python train.py --model="image autoencoder" --dataset="histories of elementary cellular automata, time running down" --train_examples=73750 --image_size=64 --crop_scale_min=1 --horizontal_flip=false --bottleneck="plain" --downsampling_factor=8 --encoder_arch="swin" --encoder_norm="layernorm" --encoder_norm_position="pre" --encoder_activation="gelu" --encoder_mlp_ratio=4 --encoder_head_dim=32 --encoder_fused_qkv=true --encoder_bias="none" --encoder_qk_norm=true --encoder_parallel_block=false --encoder_inner_norm=false --encoder_moe="top_k" --encoder_num_experts=8 --encoder_moe_every=2 --encoder_expert_mlp_ratio=1 --encoder_experts_per_token=2 --encoder_shared_expert=false --encoder_patch_size=[4, 4] --encoder_conv_stem=true --encoder_depths=[6, 6] --encoder_widths=[48, 96] --loss="l1" --latent_channels=4 --decoder_norm="batchnorm" --decoder_activation="elu" --decoder_widths=[48, 96, 144, 192] --decoder_blocks_per_level=2 --decoder_block="plain" --decoder_attention=false --decoder_upsampling="transposed_conv" --residual_init="scaled_by_depth" --optimizer="normuon" --muon_scale="match_rms_adamw" --learning_rate=0.0027 --momentum=0.9 --nesterov=true --orthogonalizer="polar_express" --adamw_lr_other_params=0.003 --max_grad_norm=1.0 --max_steps=9200 --batch_size=384 --epochs=47.9 --lr_schedule="step" --warmup_steps=920 --weight_decay=0.04 --adamw_weight_decay_other_params=0.01
Rows from block 5 of the encoder of a small image autoencoder, named by matrix and row number. Rows with one number within an expert belong to one neuron, the router's apart. Each number is 200 + 30 x the weight over its row's rms, rounded and kept within 0 to 999. All counts start at 0. After the name is the row's rms in percent of the matrix's.
Before each expert's rows are labels from the 100 images, of 14848, where the router gives the expert most weight on average: "strongest on" is what is common among them. Only what is clearly more common there than usual is listed. The data: histories of elementary cellular automata, time running down.
# router: router (encoder.blocks.5.mlp.router.weight, 8x48, trained with AdamW), inputs 0-47
# up: expert up (encoder.blocks.5.mlp.up, 8x48x48), inputs 0-47
# down: expert down (encoder.blocks.5.mlp.down, 8x48x48, transposed), outputs 0-47

# expert 5
strongest on: 000 turns on; dense start; 100 turns on; 001 turns on
router.5,088,211,204,208,231,216,182,244,204,172,211,227,238,197,193,178,227,219,225,261,190,189,190,234,261,177,165,157,208,210,139,250,222,135,181,247,185,235,155,170,224,170,199,205,215,201,233,172,202
up.30,100,238,201,224,171,215,177,214,237,170,188,246,228,178,236,178,167,206,202,205,197,204,208,276,180,175,174,173,208,216,195,189,208,142,241,153,205,203,190,264,195,228,124,165,227,201,190,238,178
down.30,106,144,229,175,225,233,252,196,217,191,182,206,216,202,160,210,201,210,138,242,188,225,240,196,220,207,137,193,151,212,201,192,177,201,232,241,159,203,195,167,233,181,243,169,207,214,133,214,233
up.31,090,213,217,214,195,216,240,210,198,198,200,216,150,178,178,221,224,161,176,161,170,198,218,194,262,189,220,192,108,208,188,191,230,199,166,169,223,258,194,214,238,178,277,206,231,194,160,191,198
down.31,092,201,218,281,174,212,245,221,161,124,207,193,209,199,159,226,245,191,217,182,227,195,174,218,186,181,163,240,161,236,224,198,206,205,198,189,177,196,213,151,195,160,237,197,199,148,254,203,202
up.32,113,150,207,188,178,205,142,189,212,176,176,254,194,190,209,195,168,206,181,312,221,193,163,210,229,155,227,210,150,192,234,180,172,182,178,199,217,211,193,186,186,201,210,181,195,158,252,203,228
down.32,122,184,202,261,208,235,188,176,162,147,192,125,179,188,205,233,175,219,223,210,173,205,190,239,202,192,214,184,212,236,189,228,229,227,244,240,166,223,164,161,190,256,148,226,206,168,188,165,212
up.33,106,250,225,173,191,191,201,208,175,136,235,206,207,173,157,194,175,236,215,202,186,217,171,217,247,236,214,224,214,149,189,206,212,152,218,182,161,296,232,159,223,246,212,202,191,205,206,195,205
down.33,091,143,185,229,182,205,215,220,215,214,224,172,194,206,203,173,164,196,206,202,223,144,227,159,142,181,251,173,201,246,181,229,230,244,218,214,195,143,179,272,171,211,195,204,236,240,207,236,201
up.34,095,163,171,186,222,279,170,224,167,137,236,218,220,203,218,149,196,179,171,210,172,182,194,196,257,233,223,212,152,192,186,151,216,233,176,224,211,189,200,166,193,233,247,191,179,177,221,166,217
down.34,092,188,231,158,213,190,180,147,189,233,264,226,180,140,230,221,185,186,199,254,188,200,175,211,179,170,176,159,242,207,176,214,239,195,232,232,175,158,213,176,226,149,188,250,195,191,244,190,184
up.35,103,187,190,199,198,186,168,212,171,214,221,174,188,225,200,199,139,219,235,148,234,204,124,210,200,207,174,219,179,248,218,210,186,175,178,196,216,263,183,297,220,221,179,189,217,181,193,162,180
down.35,103,183,173,242,153,191,229,199,197,209,202,218,140,194,191,178,273,203,210,243,178,196,218,212,164,173,211,197,156,197,204,264,201,186,206,225,151,185,202,165,195,174,196,158,195,251,194,279,215

# expert 7
strongest on: large cells; 000 turns on; sparse start; 100 turns on
router.7,101,187,184,173,219,199,185,197,147,246,227,200,179,203,199,234,147,218,190,163,158,149,220,195,210,197,228,226,199,189,185,165,235,248,229,209,132,245,258,209,211,187,140,187,194,185,251,195,189
up.0,105,200,167,224,195,180,189,181,197,229,247,206,227,221,202,206,249,171,241,221,171,207,137,159,211,208,204,189,188,160,163,231,170,242,198,187,193,220,169,248,171,201,152,259,186,269,211,181,164
down.0,099,194,213,203,215,177,196,197,202,200,174,176,174,217,149,260,142,163,203,201,224,199,239,200,140,196,230,233,239,160,208,182,234,211,213,136,234,260,178,210,169,186,222,152,156,181,197,203,223
up.1,088,186,151,190,147,210,205,226,249,179,196,226,143,201,203,205,139,145,158,199,201,221,202,190,251,218,200,176,237,195,160,268,216,193,164,221,243,180,221,231,210,162,238,188,214,213,180,191,216
down.1,096,229,234,208,149,190,191,240,154,188,239,209,222,194,141,189,166,196,182,203,203,209,173,148,196,227,197,227,192,249,166,180,192,216,233,208,253,185,253,142,215,218,203,204,211,255,237,151,209
up.2,110,194,192,214,219,223,190,201,152,194,233,223,186,172,141,169,154,178,204,235,179,190,225,199,262,195,219,201,186,180,196,224,183,216,190,193,196,280,240,192,199,217,153,217,232,197,134,266,173
down.2,091,201,212,170,175,216,234,193,210,170,191,198,208,208,225,204,217,214,171,196,235,216,205,240,190,254,168,198,207,169,251,170,167,222,199,153,159,87,198,213,215,174,172,179,170,210,222,202,259
up.3,093,220,190,184,179,198,205,161,210,273,167,184,225,179,198,202,182,210,159,262,224,140,242,152,191,189,230,139,200,223,243,148,190,189,186,200,208,248,194,207,176,206,243,217,166,214,212,174,230
down.3,098,177,216,240,186,220,154,200,181,175,183,204,160,224,202,192,211,206,216,133,231,222,141,206,243,243,129,214,208,160,217,227,196,183,287,233,225,187,204,182,223,186,182,195,220,190,210,233,183
up.4,102,249,230,227,160,207,120,189,166,198,178,218,136,210,214,217,194,225,195,217,204,224,200,180,217,209,175,198,230,241,199,182,190,207,127,201,244,209,171,221,227,269,199,142,206,214,220,206,192
down.4,100,178,188,161,216,215,267,205,212,199,227,215,195,172,171,251,213,245,211,169,207,181,157,233,199,194,183,206,191,137,195,213,171,168,254,213,183,224,258,196,197,117,211,235,169,177,192,181,191
up.5,099,191,195,201,224,191,211,243,178,191,195,191,158,222,197,180,225,160,171,202,163,226,237,200,182,174,210,180,196,214,145,248,189,190,183,177,216,177,210,155,234,238,266,117,256,207,213,237,171
down.5,105,208,169,174,167,196,187,215,175,219,221,198,255,218,205,184,190,170,180,177,182,172,207,153,150,238,235,226,163,180,230,122,203,215,246,174,214,208,176,206,178,232,215,287,235,184,218,211,206

# expert 6
strongest on: 101 turns on; 001 turns on
router.6,091,230,196,161,250,238,248,207,172,226,191,198,199,190,184,209,194,261,172,210,166,203,212,205,183,226,162,162,202,206,226,207,185,254,282,207,189,129,186,136,182,173,226,193,183,203,189,180,194
up.0,123,191,181,145,225,182,206,195,158,175,209,214,234,188,228,213,214,196,155,232,241,195,161,145,218,203,209,242,166,220,205,219,223,201,199,125,251,246,236,190,184,198,239,239,153,161,216,216,189
down.0,122,228,200,208,161,189,213,213,227,216,229,244,173,230,152,224,166,254,191,143,206,194,233,177,207,233,162,201,170,247,187,231,227,190,198,224,214,261,226,163,203,205,237,230,164,186,143,173,171
up.1,111,184,193,149,237,230,218,157,151,228,167,238,223,199,202,168,232,153,187,213,236,238,182,178,189,178,247,172,199,233,207,217,192,209,160,167,249,200,129,179,249,204,219,204,207,206,166,229,173
down.1,112,186,259,204,215,173,181,169,246,177,172,190,176,161,224,186,168,210,255,186,242,236,183,195,166,197,158,201,160,277,183,211,207,247,190,229,179,206,218,241,186,178,243,206,184,153,173,226,188
up.2,105,204,199,195,226,146,157,242,177,238,197,226,144,203,255,224,165,223,187,198,242,222,175,221,176,166,252,170,216,233,262,181,238,230,211,167,195,205,194,185,201,158,171,167,164,183,231,207,219
down.2,104,182,200,180,270,216,213,223,170,207,181,194,225,195,163,165,164,182,203,228,219,193,195,245,195,167,224,163,210,221,180,198,207,144,283,221,188,149,121,165,180,200,206,222,194,191,164,197,191
up.3,104,225,206,217,229,225,248,157,172,168,180,193,223,232,148,186,149,158,216,197,206,228,228,220,201,171,219,222,146,225,171,205,197,146,175,224,273,168,197,204,199,177,224,174,264,203,217,221,193
down.3,114,205,207,264,208,147,182,202,180,162,187,244,174,205,231,194,201,182,249,196,167,194,198,217,208,193,188,244,185,164,205,106,190,142,222,232,210,221,218,217,208,181,157,223,236,174,189,238,231
up.4,117,192,180,207,183,232,219,223,232,211,204,221,151,265,207,201,170,153,165,197,191,187,197,207,207,216,201,209,193,255,235,225,186,261,221,230,206,161,183,138,213,218,229,124,214,241,193,158,179
down.4,106,172,241,204,146,180,179,206,196,209,204,232,145,243,167,190,201,213,201,185,154,202,262,193,141,216,275,185,207,179,193,212,128,201,186,201,192,193,219,182,164,197,229,193,184,227,250,233,216
up.5,100,167,245,214,171,234,199,234,196,182,189,220,220,178,169,237,231,196,130,212,191,215,175,219,188,262,163,179,199,206,174,164,245,171,217,219,199,217,124,190,139,204,234,171,196,168,209,228,215
down.5,098,241,147,207,230,167,186,179,203,248,202,208,156,204,218,184,198,207,193,193,184,177,185,201,229,170,227,173,231,164,207,123,235,183,222,152,154,231,242,222,257,210,194,217,229,230,242,165,172

# expert 0
strongest on: 001 turns on
router.0,098,214,233,183,194,238,173,240,211,204,181,234,225,130,160,176,161,153,143,164,193,203,253,205,223,219,213,214,218,176,237,197,164,176,205,259,214,194,188,207,199,213,201,167,230,268,194,189,169
up.30,103,207,230,227,161,193,220,197,223,169,183,179,218,247,236,254,167,197,193,159,189,219,209,172,177,187,196,199,245,210,159,214,263,222,171,191,167,137,209,207,280,176,222,206,197,236,238,194,172
down.30,098,206,171,208,225,183,195,194,207,239,179,172,273,160,183,161,202,190,262,228,206,210,137,170,203,242,255,255,227,225,157,195,242,199,210,216,221,210,140,211,182,166,203,198,221,183,203,203,184
up.31,086,202,197,167,214,219,241,176,231,211,149,179,186,215,194,207,135,221,193,201,184,207,216,219,219,184,210,274,183,159,236,188,155,195,262,253,174,210,179,236,210,213,246,160,182,157,236,215,177
down.31,088,200,255,254,139,188,188,141,229,234,210,237,157,165,257,199,230,180,186,156,217,203,208,193,213,209,204,144,180,208,168,249,212,220,200,212,177,201,226,227,190,212,193,221,221,243,214,174,153
up.32,085,208,240,178,211,238,191,232,162,200,226,168,146,204,206,158,173,196,167,202,220,127,239,218,208,135,199,227,214,215,167,199,212,249,221,235,174,218,226,190,204,183,136,215,201,218,165,149,200
down.32,095,230,185,160,207,224,177,171,229,229,142,154,228,183,226,229,195,154,160,211,214,148,177,193,171,211,197,196,176,248,181,170,190,220,208,232,236,166,259,220,228,184,215,250,190,208,137,219,199
up.33,110,201,182,210,198,203,240,186,234,222,243,250,187,116,174,220,182,181,179,151,260,224,179,182,167,231,233,187,175,207,185,209,209,166,203,231,177,240,227,220,198,265,149,182,186,190,203,231,189
down.33,122,209,216,179,199,241,189,194,214,195,168,228,204,193,188,246,172,166,172,239,164,248,158,213,163,264,156,216,181,204,159,205,141,163,232,204,229,206,168,171,239,201,152,176,226,210,155,222,225
up.34,094,186,173,211,222,181,177,160,198,191,206,202,197,192,209,165,216,219,193,172,173,163,226,240,183,219,180,145,237,186,189,164,280,203,167,230,163,270,232,196,206,241,141,226,218,227,185,199,243
down.34,092,221,179,140,259,202,213,272,192,175,165,173,180,231,219,213,216,217,185,173,270,206,193,221,199,226,156,213,219,221,215,208,171,223,162,216,191,175,229,229,162,145,221,206,185,197,161,158,175
up.35,096,202,186,166,212,218,171,232,189,213,158,208,208,171,253,211,162,198,165,182,261,192,245,218,157,180,220,184,213,204,211,237,218,213,183,163,274,257,182,205,168,226,207,202,179,230,165,134,199
down.35,083,198,204,189,226,278,203,208,197,204,184,179,218,218,168,195,221,157,255,210,241,204,228,194,241,225,133,189,138,160,209,216,138,190,204,194,178,192,221,183,209,198,149,192,171,196,252,239,199